A small image VQ-VAE, trained from scratch.
Model: 8.58M parameters, 48-pixel images, encoder arch vit, encoder moe top_k, encoder layers 6, decoder activation silu, decoder widths [64, 64, 128].
Rows from block 3 of the encoder of a small image VQ-VAE, named by matrix and row number. Rows with one number within an expert belong to one neuron, the router's apart. Each number is 200 + 30 x the weight over its row's rms, rounded and kept within 0 to 999. All counts start at 0.
Before each expert's rows are labels from the 100 images, of 14848, where the router gives the expert most weight on average: "responds to" is what is common among them. Only what is clearly more common there than usual is listed. The data: histories of elementary cellular automata, time running down.
# router: router (encoder.blocks.3.mlp.router.weight, 16x256), inputs 0-127
# up: expert up (encoder.blocks.3.mlp.up, 16x128x256), inputs 0-127
# down: expert down (encoder.blocks.3.mlp.down, 16x256x128, transposed), outputs 0-127

# expert 0
responds to: 001 turns on
router.0,185,160,132,227,235,175,275,214,215,171,252,217,231,222,206,133,190,245,166,170,223,186,183,201,262,189,162,256,233,191,192,158,232,229,194,186,263,182,200,196,179,222,184,204,228,221,191,192,169,217,237,195,182,267,167,210,175,202,262,184,177,175,197,242,243,192,202,215,246,150,209,166,203,242,220,178,197,158,199,221,175,236,175,200,234,192,255,182,221,180,205,177,167,227,160,168,262,184,209,153,192,174,241,135,166,193,178,189,191,153,215,207,178,241,211,181,224,217,246,202,245,184,211,217,213,239,208,241
up.1,182,193,242,202,196,245,181,208,150,244,185,179,192,187,194,186,187,250,185,284,215,176,186,233,112,237,177,233,235,187,186,186,240,212,183,233,210,175,218,178,185,243,237,178,222,185,151,176,171,198,207,245,141,216,210,241,190,212,166,193,269,176,206,192,203,188,201,185,198,237,191,190,189,224,254,201,217,154,187,212,183,202,265,184,229,191,208,179,217,191,177,184,127,204,183,225,176,219,217,162,192,217,197,195,190,195,250,259,206,284,209,211,275,189,201,186,156,234,188,197,167,173,138,163,224,190,165,221
down.1,176,206,203,200,215,203,182,192,222,192,208,192,197,177,143,187,215,224,190,186,135,193,227,161,178,224,220,246,186,180,200,157,233,187,167,233,187,195,138,241,275,189,215,180,159,192,207,210,254,218,240,160,184,176,162,187,158,224,240,233,185,231,147,225,209,182,224,215,187,215,167,240,216,193,218,190,252,141,195,204,212,134,228,247,218,172,185,175,197,189,242,225,178,184,199,182,194,222,225,209,188,183,231,247,272,237,222,233,201,143,236,239,206,156,234,167,216,165,237,189,216,229,235,185,128,204,180,177
up.2,170,206,188,260,216,217,263,203,125,228,205,131,167,244,138,251,184,145,208,205,158,202,182,193,179,167,192,185,224,212,241,166,204,215,165,141,209,203,227,179,137,193,176,184,203,189,222,222,237,200,192,151,190,206,246,244,236,202,228,161,221,221,217,193,195,188,182,211,178,194,214,243,194,214,216,251,191,183,214,219,170,150,181,214,253,197,186,164,190,219,204,179,232,145,217,229,109,212,159,195,161,174,192,226,188,211,209,183,225,194,183,238,257,190,225,257,195,189,196,187,245,185,165,175,209,227,215,212
down.2,182,196,166,213,211,235,204,170,199,217,219,233,172,171,181,200,157,196,188,234,214,232,219,189,193,226,224,163,182,201,169,176,201,197,224,241,187,214,198,160,248,192,219,216,269,206,174,190,196,195,164,159,233,154,222,194,278,143,195,219,188,184,235,194,201,221,227,173,149,167,214,218,204,220,174,212,215,195,190,189,192,214,231,250,244,202,183,199,156,210,198,261,191,183,241,253,179,201,213,247,249,152,212,147,237,252,191,204,183,205,168,188,208,141,240,222,215,226,181,223,217,177,169,223,209,236,221,181
up.3,272,168,151,212,188,150,180,215,215,196,191,202,230,272,178,184,232,169,173,194,259,230,155,189,224,218,176,198,233,212,194,206,212,262,191,216,235,182,160,205,138,197,183,195,230,181,229,202,162,202,239,228,219,206,164,246,257,198,231,189,185,188,193,223,189,191,176,255,274,225,213,187,255,225,173,175,194,219,157,195,217,198,256,134,223,234,221,235,250,176,195,211,230,219,188,219,176,194,228,191,189,181,234,180,168,225,206,176,176,193,141,168,174,253,207,186,210,243,155,183,241,203,172,245,238,192,265,183
down.3,199,166,212,200,160,220,155,205,223,180,194,221,215,204,236,217,231,213,185,204,186,191,159,200,234,226,192,198,220,184,196,203,171,244,229,206,194,206,176,185,181,197,250,225,273,160,218,195,233,200,263,181,253,180,178,177,194,237,198,207,171,142,176,263,265,208,180,244,166,202,183,212,234,206,250,211,161,198,164,151,163,206,241,145,226,151,198,183,170,236,182,246,212,222,201,188,151,275,172,219,197,216,232,166,220,224,203,204,181,200,183,155,196,193,235,182,158,205,185,122,203,219,140,228,254,165,206,177
up.4,257,165,235,174,184,180,176,232,216,241,199,233,180,232,196,160,236,197,147,217,162,224,222,207,233,202,202,153,211,190,281,222,171,213,212,177,197,176,179,202,216,209,202,224,187,177,228,185,211,191,261,168,196,227,143,179,232,181,204,221,221,179,126,219,162,184,259,183,213,227,195,157,216,236,209,211,187,201,188,148,239,189,177,193,202,227,238,266,246,140,199,224,198,232,213,210,236,165,229,211,177,195,193,150,217,145,193,163,203,154,115,229,155,202,161,178,175,259,222,204,224,201,241,233,210,212,132,200
down.4,175,195,199,192,176,177,197,206,175,167,231,197,182,188,198,223,180,228,188,204,165,187,177,222,162,216,165,189,213,249,219,223,224,261,216,173,195,186,230,217,236,220,243,151,128,189,171,162,261,188,199,248,233,197,197,261,184,182,211,155,184,144,203,224,179,183,167,221,202,213,186,170,206,199,186,168,166,185,162,183,223,179,221,211,191,172,240,213,258,217,189,192,183,210,191,227,167,150,142,176,207,161,201,227,247,210,150,165,238,211,157,237,256,165,207,181,194,220,188,210,211,147,209,181,150,188,184,201
up.5,245,162,220,179,201,193,173,145,202,216,210,207,168,170,227,223,194,192,201,222,131,203,197,188,194,189,218,186,180,209,195,264,209,193,176,268,214,202,207,256,176,205,203,214,157,240,238,157,212,170,194,248,185,164,212,185,171,212,181,164,169,267,171,196,224,166,202,167,216,171,149,153,216,195,195,246,180,147,195,167,220,213,206,182,230,177,208,186,257,144,237,252,228,205,187,213,191,225,206,200,195,261,216,192,175,175,216,248,201,179,195,177,211,202,192,195,223,183,174,206,205,197,259,211,153,214,172,177
down.5,210,216,221,169,211,175,238,230,208,212,222,256,224,240,179,190,176,150,245,181,259,185,237,192,170,275,138,186,223,192,216,198,202,154,153,171,176,194,175,263,170,183,229,200,185,173,148,170,176,174,226,223,213,153,191,241,258,195,179,253,196,207,218,248,192,170,230,191,161,228,187,195,242,229,208,203,253,203,178,220,209,185,197,165,213,198,200,178,162,212,165,217,233,167,187,249,231,182,192,210,201,181,155,186,239,180,217,210,216,220,191,228,195,238,248,270,211,168,246,189,214,151,246,205,211,273,230,175
up.6,253,202,213,192,193,169,194,241,180,164,167,220,206,231,236,159,308,221,124,206,222,191,161,211,186,236,224,215,231,139,209,249,226,201,223,159,213,215,209,219,185,234,224,216,184,188,219,217,143,173,218,142,234,222,161,210,218,176,181,222,180,217,174,213,158,248,187,209,220,231,241,151,184,214,227,158,221,232,218,207,210,166,251,246,206,190,236,205,215,212,201,204,222,242,202,244,194,236,166,236,202,208,191,177,186,183,163,187,251,218,164,239,166,151,233,138,166,216,198,194,182,179,214,183,212,213,162,170
down.6,212,209,218,234,195,205,214,162,263,176,177,215,190,164,175,178,230,178,206,185,226,221,205,208,178,182,240,179,222,223,163,209,172,199,135,230,163,296,145,166,201,186,255,242,198,164,142,176,220,223,230,176,214,200,123,131,204,195,166,186,236,175,255,219,220,162,165,215,218,163,195,220,174,198,230,207,155,236,140,176,244,197,169,204,165,137,167,203,190,165,237,234,194,154,180,142,223,208,184,207,220,206,203,213,211,221,176,146,176,217,195,188,191,192,233,163,209,216,145,200,198,198,186,196,200,202,203,175

# expert 11
responds to: 000 turns on
router.11,245,173,163,174,202,157,247,222,173,196,182,194,195,196,195,221,213,195,219,219,140,207,177,172,196,236,165,189,219,209,242,209,167,186,219,218,236,262,236,187,207,191,226,155,212,158,158,228,195,213,178,214,202,222,144,228,227,185,153,159,198,246,186,225,227,212,216,172,219,258,232,219,226,162,198,171,185,231,180,242,152,136,180,206,218,261,211,235,160,177,223,172,209,195,174,189,218,165,182,172,220,216,219,157,145,188,195,179,157,186,179,224,229,212,231,209,177,186,137,187,233,172,133,197,207,240,175,192
up.3,179,212,125,163,182,162,161,202,225,193,231,257,203,204,198,219,180,162,195,209,214,211,190,186,235,229,238,170,196,235,205,203,251,228,219,203,127,189,175,196,207,217,223,253,209,158,182,181,191,206,195,210,168,213,219,217,251,189,217,188,205,161,194,200,184,212,197,184,143,220,177,201,222,216,188,209,212,203,163,194,234,240,203,242,172,159,229,142,169,148,185,221,188,240,150,259,246,223,191,180,181,182,199,202,219,221,205,206,200,241,207,206,203,166,222,154,198,211,212,191,217,233,210,192,202,186,214,240
down.3,227,166,210,234,187,175,187,201,194,139,211,200,214,205,180,186,231,189,192,169,184,159,240,204,210,219,257,185,162,187,155,185,204,191,200,234,209,210,148,203,178,196,182,179,195,154,208,209,180,218,204,211,185,250,239,172,186,223,223,165,200,168,199,194,219,205,191,196,138,156,149,194,211,178,138,177,165,197,178,162,197,219,218,261,171,172,205,207,265,196,175,144,189,215,192,217,220,178,168,172,198,158,174,212,239,186,184,227,236,274,209,195,180,218,255,196,203,155,197,181,116,233,193,214,224,156,114,241
up.4,205,162,192,180,221,194,226,229,253,203,142,263,200,182,179,203,185,183,204,183,205,205,163,228,132,247,201,197,183,188,161,203,222,213,205,233,188,223,150,180,220,197,206,249,232,164,193,234,201,165,191,185,210,180,172,115,206,223,147,199,199,210,180,207,127,207,157,221,151,220,172,154,180,150,161,179,232,202,183,223,166,203,212,174,177,194,145,193,193,216,251,187,167,226,201,171,211,199,194,186,237,201,147,210,214,162,190,212,202,204,207,206,227,168,210,153,143,156,209,166,207,158,178,216,216,176,200,248
down.4,242,219,213,201,181,198,178,169,204,225,191,199,230,203,208,217,217,162,189,204,211,225,209,233,181,189,202,178,102,193,251,191,213,217,204,215,170,173,208,216,208,218,160,204,210,156,278,193,234,189,188,200,180,205,188,246,179,197,160,169,233,216,226,175,159,178,238,222,250,187,234,212,195,183,217,210,191,207,217,238,188,199,186,200,142,229,217,206,152,196,191,187,178,180,210,233,188,179,226,182,228,215,139,202,238,209,178,159,175,201,130,230,207,207,203,179,217,221,174,220,222,189,237,182,135,225,126,182
up.5,219,206,224,238,196,214,213,237,172,213,246,202,191,227,215,196,210,219,215,176,184,169,194,192,210,198,197,151,235,217,214,228,218,251,227,200,204,242,168,251,184,194,225,175,212,216,207,199,161,215,221,156,229,163,227,227,241,212,237,229,182,154,247,247,177,197,203,204,224,219,208,181,180,189,164,178,241,144,184,196,205,212,180,198,206,183,237,159,180,186,175,204,165,228,178,207,210,218,196,183,159,199,208,193,182,192,188,180,139,201,193,202,208,255,233,183,212,226,230,180,204,185,198,165,200,164,205,171
down.5,210,214,226,168,147,187,216,200,196,179,146,208,204,206,179,177,198,184,225,178,220,179,218,209,273,213,164,203,153,187,162,213,197,183,211,128,181,210,205,234,218,210,212,133,191,216,162,150,201,273,211,228,236,197,203,222,214,232,161,183,228,214,223,211,241,207,181,163,204,167,189,176,210,237,229,202,212,215,236,185,185,180,221,248,243,147,213,262,188,202,221,266,190,178,243,175,227,223,205,222,192,266,212,150,167,187,203,193,145,178,185,248,177,213,164,225,192,171,154,156,212,203,191,243,248,212,267,186
up.6,186,164,251,202,221,204,153,196,252,286,210,218,232,208,221,228,228,188,198,214,114,223,172,210,170,244,205,184,143,202,202,169,173,175,202,212,217,189,180,179,227,159,229,200,219,188,191,205,212,221,174,233,200,187,180,224,217,234,187,182,195,225,166,201,185,208,194,232,199,194,224,221,161,207,212,247,181,206,151,209,200,169,157,191,220,181,243,216,164,221,227,159,160,170,225,210,146,213,186,190,202,141,132,209,201,195,183,196,204,191,181,233,187,228,188,212,272,225,167,246,170,147,206,172,243,166,180,209
down.6,170,164,194,208,243,191,221,224,158,238,185,206,174,210,152,163,196,207,238,196,277,242,161,223,210,232,191,164,179,148,265,152,227,184,201,158,218,165,203,200,196,173,237,189,228,215,193,211,214,240,211,227,192,218,162,234,154,174,203,161,184,230,187,246,181,152,247,175,165,190,215,216,194,139,164,231,202,200,235,184,205,180,151,163,186,201,200,224,265,167,195,216,195,157,139,183,180,180,186,200,190,205,205,191,166,232,201,181,150,184,195,185,207,216,144,186,168,205,257,215,215,183,202,177,233,226,170,230
up.7,209,178,185,216,203,167,238,188,243,294,262,248,181,224,243,216,230,224,199,177,186,184,215,252,142,195,242,181,205,189,225,240,261,200,206,218,179,186,203,228,165,218,202,126,145,216,165,209,161,205,219,161,206,209,158,228,201,248,191,180,217,184,221,192,186,223,212,150,180,219,160,158,232,214,203,191,211,258,194,207,173,198,219,241,236,210,229,181,238,185,185,167,186,178,201,207,234,194,188,184,224,203,206,170,205,171,198,145,238,183,209,185,132,196,147,205,231,263,211,226,185,276,203,218,262,181,243,183
down.7,222,163,164,210,216,190,201,231,225,189,138,212,234,216,179,224,238,213,220,189,216,170,220,187,160,237,214,175,174,223,218,140,223,185,251,186,189,179,205,181,210,195,207,194,161,207,166,178,187,154,198,149,240,160,245,234,181,226,199,183,215,176,183,157,172,210,238,164,185,150,183,132,270,190,237,124,162,249,246,204,206,268,185,200,233,197,246,154,250,203,209,211,217,193,189,206,137,154,270,163,253,213,211,205,194,191,227,231,173,164,172,192,222,245,221,234,241,240,172,276,217,191,237,180,186,231,170,176
up.8,202,169,193,215,220,170,193,217,214,210,206,227,193,186,232,248,247,200,205,179,156,173,206,193,189,161,175,205,220,196,215,261,241,234,208,204,163,174,149,208,199,218,203,171,182,182,210,207,247,209,194,176,231,254,221,236,173,177,304,236,210,207,213,171,177,164,210,228,184,204,229,195,183,256,222,227,230,185,222,163,196,164,217,186,116,161,167,196,229,227,215,168,188,199,209,170,193,154,227,182,174,216,213,190,175,200,116,164,202,150,167,229,183,162,179,240,223,185,217,166,192,272,193,182,202,248,164,245
down.8,239,220,206,183,163,205,252,214,233,218,204,149,184,226,197,190,178,177,235,168,212,171,147,268,235,197,164,200,249,208,202,176,195,162,242,217,252,185,206,177,241,215,180,211,204,181,199,153,169,162,216,231,196,171,190,209,199,199,186,200,147,231,197,229,216,179,232,209,250,192,154,179,197,206,276,211,180,175,164,153,213,251,147,170,208,228,177,224,213,243,193,216,223,213,186,188,227,211,239,222,184,199,161,156,261,214,202,187,135,262,236,229,162,205,183,217,154,216,209,174,212,227,222,207,220,236,271,195

# expert 15
responds to: 001 turns on; large cells
router.15,166,169,251,168,177,231,133,196,176,205,156,156,213,227,208,182,152,145,174,181,154,241,205,191,224,232,216,179,167,222,208,163,189,193,195,166,221,245,259,184,184,212,217,162,192,143,176,264,169,181,136,182,182,186,186,173,211,188,195,174,188,197,193,185,182,239,217,156,168,218,218,227,251,177,250,186,137,201,180,231,209,204,229,217,187,214,230,202,244,204,213,151,179,170,182,230,212,155,251,171,218,155,163,185,215,174,176,158,203,195,133,212,230,133,178,205,189,187,190,199,127,176,211,192,246,253,137,189
up.1,155,199,208,208,188,169,238,214,232,228,195,162,207,184,211,251,235,205,201,165,275,277,233,207,183,177,134,259,187,233,179,230,265,245,192,168,183,234,195,253,212,220,192,192,199,215,191,213,221,153,236,234,224,179,215,148,155,192,215,222,161,174,204,209,204,179,194,263,208,185,200,193,171,150,145,194,170,204,210,212,205,213,160,182,229,192,169,239,214,203,199,179,183,259,204,221,167,189,176,222,214,215,241,140,190,186,203,204,184,193,257,192,203,180,197,167,230,236,223,181,183,197,174,194,201,177,170,197
down.1,188,145,186,160,170,181,174,195,195,181,187,239,223,217,249,182,230,221,242,219,244,237,197,169,201,191,201,233,183,160,257,192,203,168,190,199,215,253,178,197,186,216,168,141,212,177,203,197,232,181,168,227,187,169,157,180,221,247,213,163,218,183,268,163,167,147,209,202,177,207,241,243,217,172,196,175,213,165,208,242,178,222,196,246,269,251,201,238,217,216,237,137,219,162,185,227,168,145,217,182,231,228,188,200,203,204,252,148,186,216,161,193,187,257,175,172,293,261,225,232,186,233,229,214,207,196,200,246
up.2,170,248,169,235,186,179,202,162,155,256,189,156,214,179,136,249,215,232,214,239,252,246,220,226,186,190,234,198,226,254,169,175,234,244,179,221,215,251,145,169,223,193,215,225,248,197,152,168,191,192,229,256,181,206,228,193,196,225,222,213,210,145,178,168,290,134,192,237,205,241,203,158,175,189,229,174,218,195,189,214,169,196,195,215,158,197,179,177,163,221,217,191,165,224,150,169,217,211,212,231,155,204,252,210,181,216,260,207,189,260,220,171,208,259,180,204,227,148,174,191,172,190,180,219,178,166,249,208
down.2,133,208,220,201,227,170,231,187,203,173,199,194,205,151,177,240,198,140,156,231,196,272,203,195,221,199,210,198,194,229,131,247,279,186,232,192,149,194,222,171,240,197,210,184,200,199,160,204,224,202,195,211,197,186,209,207,241,188,224,182,191,282,195,178,194,183,167,181,205,181,198,192,152,192,144,212,237,197,225,205,193,137,199,226,243,210,176,214,253,219,230,222,212,206,202,272,254,159,229,192,202,216,193,218,111,170,214,187,163,191,182,216,213,202,200,192,215,179,221,242,205,204,218,173,268,243,255,187
up.3,259,199,192,207,184,260,185,238,200,230,130,217,220,200,143,167,198,212,203,208,156,211,233,184,164,239,223,141,182,182,221,205,227,247,222,151,206,198,199,189,217,234,209,232,181,186,205,202,202,188,250,225,200,202,212,187,239,210,147,136,219,196,228,214,249,161,199,170,197,189,133,161,240,192,198,158,161,174,231,228,252,232,195,203,183,172,167,183,199,199,205,195,181,256,179,193,201,175,206,190,190,201,248,143,197,209,252,219,210,167,234,191,190,206,169,198,299,138,205,185,178,229,214,262,193,189,230,198
down.3,205,207,219,249,229,201,201,180,219,202,258,187,205,231,196,171,182,193,180,214,179,212,202,209,174,212,175,142,201,231,213,238,236,212,205,235,206,195,173,213,179,198,209,167,183,213,222,187,237,180,222,237,167,215,241,179,209,200,166,206,251,169,216,175,215,154,235,186,208,192,222,243,226,244,181,187,213,199,202,150,209,195,204,225,196,185,242,156,233,132,254,183,139,255,196,261,172,184,203,157,236,201,143,224,209,219,222,239,207,210,153,193,173,244,249,221,232,167,158,218,221,166,162,164,216,198,199,209
up.4,222,250,232,183,153,217,192,178,225,167,147,216,188,188,177,187,205,202,151,243,241,206,251,219,175,189,182,224,201,173,208,191,155,187,192,216,216,189,204,288,196,220,207,169,214,172,231,178,174,200,208,182,137,164,191,182,191,218,176,212,222,225,214,228,159,172,175,166,262,229,174,210,230,250,134,238,198,158,195,221,189,183,200,289,125,231,199,194,187,204,186,223,203,138,187,233,170,195,241,208,250,198,164,183,214,118,216,217,164,223,207,175,202,171,200,203,179,137,206,213,200,218,256,229,180,201,228,230
down.4,218,238,144,220,236,233,175,216,175,183,229,224,197,234,278,214,174,182,257,246,172,194,180,188,181,208,207,148,143,189,217,178,231,197,215,219,225,160,220,230,196,213,164,131,177,161,231,207,186,201,175,219,193,214,234,274,194,186,233,191,245,156,170,164,165,208,197,174,244,214,181,207,270,254,165,202,184,147,265,169,182,225,170,148,228,240,210,160,224,227,189,203,171,215,200,200,166,185,183,278,189,218,231,213,177,219,155,163,192,186,206,148,177,195,153,226,264,255,221,227,168,194,202,202,184,196,170,219
up.5,199,170,207,175,215,187,221,196,203,154,171,211,185,157,174,231,174,145,182,191,208,208,182,186,196,197,201,241,229,175,147,185,138,255,163,229,237,214,193,199,200,211,206,217,258,182,212,147,180,228,219,180,159,241,143,150,205,222,269,235,179,245,240,171,192,226,176,171,195,217,163,184,196,148,228,196,227,241,236,199,168,212,188,199,219,204,202,176,222,238,248,183,218,233,211,203,249,222,214,228,237,299,262,176,173,225,173,227,184,221,264,185,158,183,222,181,212,120,246,193,189,182,257,221,236,245,203,172
down.5,241,157,212,204,198,190,190,188,247,214,243,182,234,155,250,201,221,215,178,231,222,216,213,102,260,217,204,215,146,188,155,277,191,204,164,161,215,191,195,180,167,207,247,229,219,172,189,187,215,196,198,223,184,222,185,212,165,217,235,228,169,263,224,236,194,172,238,111,173,170,196,198,231,160,172,162,173,233,181,126,193,203,230,258,216,189,226,258,171,131,198,177,213,213,152,229,251,219,190,213,233,206,213,244,195,217,117,213,176,206,199,200,158,192,229,238,185,135,234,247,184,196,201,201,212,252,201,209
up.6,186,186,199,197,163,152,233,193,195,190,216,158,180,194,169,141,191,214,223,211,181,207,242,198,242,166,152,229,150,194,211,135,178,204,190,177,224,193,175,250,193,205,189,196,169,222,156,238,220,150,152,194,241,203,271,220,175,213,204,215,217,219,232,190,255,184,192,241,178,159,226,158,224,181,197,174,190,187,230,274,210,241,225,213,205,264,138,209,199,238,208,215,194,202,202,184,177,212,206,181,212,252,204,175,141,185,250,185,146,172,198,161,229,249,179,210,235,268,184,182,185,245,209,172,157,213,208,216
down.6,257,213,206,209,165,194,228,143,220,217,243,226,227,237,194,216,164,166,259,230,187,216,182,173,185,160,163,207,166,222,197,199,160,191,187,170,188,149,245,202,189,190,169,174,213,154,170,182,158,190,168,204,220,236,223,218,216,220,208,157,215,192,235,126,254,210,272,259,218,151,232,233,210,222,221,239,177,150,217,280,256,198,207,189,209,220,196,242,225,205,210,204,200,177,199,210,169,182,248,207,171,233,182,218,195,191,227,216,193,217,169,219,195,250,235,219,219,217,146,215,216,242,208,187,233,224,128,223

# expert 3
responds to: 111 turns on; large cells
router.3,222,193,199,163,225,221,217,195,174,179,210,221,254,155,216,155,205,234,208,167,216,127,225,163,213,179,158,224,204,152,193,200,204,205,209,196,189,143,240,246,200,222,238,173,158,240,195,220,164,193,219,205,170,172,219,263,150,196,139,220,182,186,247,174,170,155,198,216,200,188,223,181,176,225,172,212,254,157,224,226,229,182,184,265,193,182,140,261,184,148,216,247,243,168,201,196,201,218,234,187,265,244,193,222,212,166,238,229,190,186,210,140,180,147,186,179,183,181,203,198,220,211,247,155,185,205,142,181
up.3,202,180,195,190,174,165,231,182,124,195,128,216,207,197,171,236,200,169,204,205,160,209,225,202,195,217,223,211,230,204,197,192,226,220,185,146,167,207,173,205,171,186,224,159,189,201,225,222,188,197,254,102,228,182,178,193,213,183,274,236,226,155,157,226,196,214,241,174,151,232,226,129,164,190,213,184,196,211,236,171,170,192,258,186,178,223,211,196,162,187,211,190,152,171,210,176,194,169,176,191,242,241,187,225,214,167,189,191,213,190,241,226,159,187,186,173,228,182,195,210,177,157,203,196,174,244,200,181
down.3,246,227,194,236,235,203,162,160,227,233,202,206,202,194,177,185,199,211,173,198,141,225,240,190,193,224,145,213,193,202,151,180,254,167,200,133,217,189,232,200,180,178,203,172,204,132,196,198,201,203,245,181,225,193,223,170,208,151,217,183,201,173,181,227,244,290,214,207,134,172,202,257,257,235,174,182,241,148,201,175,220,181,173,178,225,207,192,188,202,197,200,177,148,239,185,249,189,167,229,199,192,186,246,226,228,228,148,173,202,232,208,183,270,210,238,190,201,208,146,186,219,115,189,236,198,204,219,229
up.4,163,165,192,214,160,195,214,196,189,251,205,214,161,199,169,192,243,196,188,196,162,240,192,264,235,207,230,215,191,171,155,214,185,165,201,183,160,208,197,237,157,157,237,239,217,225,215,178,215,188,238,200,210,222,209,190,214,193,179,222,218,190,224,223,203,202,237,194,246,200,216,213,190,214,192,163,190,145,199,164,226,205,183,171,209,218,265,158,213,145,232,202,122,193,180,159,196,246,207,143,141,231,242,203,210,207,237,186,196,178,191,183,231,184,100,233,234,193,191,203,148,226,213,216,183,216,218,200
down.4,187,163,254,182,198,217,264,273,206,234,256,195,191,219,218,245,263,255,161,145,241,180,249,234,202,267,208,210,145,176,150,220,191,200,233,196,229,164,212,183,193,218,185,188,211,225,158,193,188,222,153,233,159,194,203,170,182,245,180,197,169,214,248,189,193,254,203,220,170,143,234,205,233,217,157,225,191,173,177,238,160,155,168,196,223,216,187,132,161,183,116,206,201,175,145,232,221,186,186,196,192,224,226,212,221,205,214,204,147,116,163,182,220,178,158,217,173,220,199,217,192,225,199,218,213,257,169,206
up.5,231,182,240,227,186,223,265,210,168,183,235,206,202,226,303,145,211,215,178,202,177,196,203,179,180,213,185,203,186,162,232,153,188,254,201,211,220,218,216,185,199,198,218,196,194,196,267,253,181,184,184,159,226,227,235,207,175,216,222,175,194,190,204,200,194,183,255,238,239,198,154,205,195,172,236,129,178,191,169,172,254,211,226,210,180,190,196,172,260,244,166,230,148,221,203,172,207,238,186,208,216,198,213,186,238,203,190,198,271,245,209,168,189,261,164,180,186,226,253,207,191,202,226,206,184,169,190,202
down.5,221,167,186,227,216,165,270,222,215,235,222,212,229,202,222,295,195,186,304,216,163,189,202,187,156,179,246,193,177,173,204,252,189,198,170,226,181,185,259,173,249,213,205,219,211,175,251,229,187,211,180,200,216,205,236,192,206,213,180,200,239,216,208,175,176,168,186,189,198,219,192,197,228,183,219,224,175,200,190,205,221,223,185,186,178,181,190,221,200,198,167,154,270,201,227,197,243,198,227,184,154,169,213,193,173,222,225,167,203,190,208,198,220,242,192,225,206,224,200,167,179,199,175,192,150,234,173,224
up.6,215,241,218,184,213,207,170,183,231,211,205,219,203,176,205,193,192,219,139,196,183,191,179,208,182,223,147,203,206,211,201,181,250,191,227,191,188,170,181,172,190,225,228,274,253,170,258,245,205,223,148,168,185,188,172,191,197,212,116,140,188,216,233,198,240,202,195,183,173,198,205,208,226,191,192,184,172,171,240,165,240,166,207,174,148,177,201,169,157,160,180,192,180,243,186,214,269,155,191,189,186,161,191,218,184,206,187,183,194,246,261,134,261,205,158,130,179,169,221,251,190,207,187,189,194,233,209,159
down.6,169,256,191,217,209,189,194,192,165,200,138,196,203,144,172,282,173,176,224,194,239,146,180,221,236,219,223,198,213,183,184,155,156,170,208,228,242,205,209,190,190,157,201,163,185,177,195,182,221,172,241,175,166,171,227,170,231,170,195,273,206,232,189,293,184,205,222,181,220,293,202,213,199,176,169,222,214,244,197,224,242,211,175,192,243,190,291,188,168,183,191,226,243,222,244,242,224,214,203,262,172,232,133,221,229,175,166,174,193,199,205,234,197,206,228,222,254,182,222,217,200,135,209,200,243,260,223,160
up.7,218,216,232,205,124,185,224,139,258,189,212,216,199,190,242,203,233,257,221,243,205,156,198,198,227,232,197,183,163,189,226,229,217,235,228,171,201,167,199,227,157,159,185,180,167,121,247,245,190,194,180,219,205,191,168,233,190,217,183,209,234,160,163,232,217,177,186,223,212,163,179,203,173,101,186,170,195,195,200,193,202,166,198,238,188,218,223,263,228,235,219,183,193,194,206,240,201,215,240,156,222,189,180,168,179,183,152,239,147,205,171,246,136,214,194,260,144,230,210,181,193,198,191,207,207,288,142,186
down.7,200,202,234,193,171,143,203,183,192,208,179,218,213,196,168,200,191,163,226,228,182,227,154,166,215,205,182,202,187,232,192,198,168,186,209,196,245,236,193,228,151,236,140,224,181,200,243,202,208,171,184,183,171,201,160,191,188,183,240,243,148,196,189,161,217,178,217,252,207,210,174,243,218,266,222,209,203,205,264,194,221,238,174,144,188,214,209,264,210,190,211,240,171,188,139,213,196,150,248,215,205,212,181,195,221,229,154,158,184,276,191,199,190,236,214,225,186,196,179,240,194,227,172,205,152,197,193,225
up.8,206,158,177,244,225,194,269,205,207,214,247,219,226,205,177,224,196,188,219,187,164,223,217,169,184,220,186,169,159,236,142,184,251,210,183,192,224,226,264,165,196,148,201,180,166,208,183,187,234,212,179,149,210,216,230,206,198,173,272,224,202,184,245,181,148,191,263,200,197,207,223,207,176,151,146,171,213,181,198,222,183,145,183,157,173,173,218,194,232,234,195,252,184,171,217,207,240,189,232,241,195,232,211,237,228,215,166,210,211,196,184,277,211,154,209,214,242,203,163,182,233,170,206,180,234,189,236,191
down.8,221,170,200,201,214,191,223,218,197,166,173,157,189,169,197,205,191,180,192,158,240,199,134,215,198,163,213,161,207,135,224,223,157,214,206,162,224,151,183,147,174,158,198,214,224,248,249,172,208,201,236,225,175,217,182,253,199,161,202,247,164,145,186,257,165,237,227,237,221,171,166,261,199,213,231,223,237,201,186,222,202,213,206,141,218,163,183,188,162,212,188,259,221,195,169,189,149,177,191,228,205,230,207,179,250,193,216,226,163,228,211,229,168,226,221,224,186,176,236,160,184,190,181,240,243,197,231,204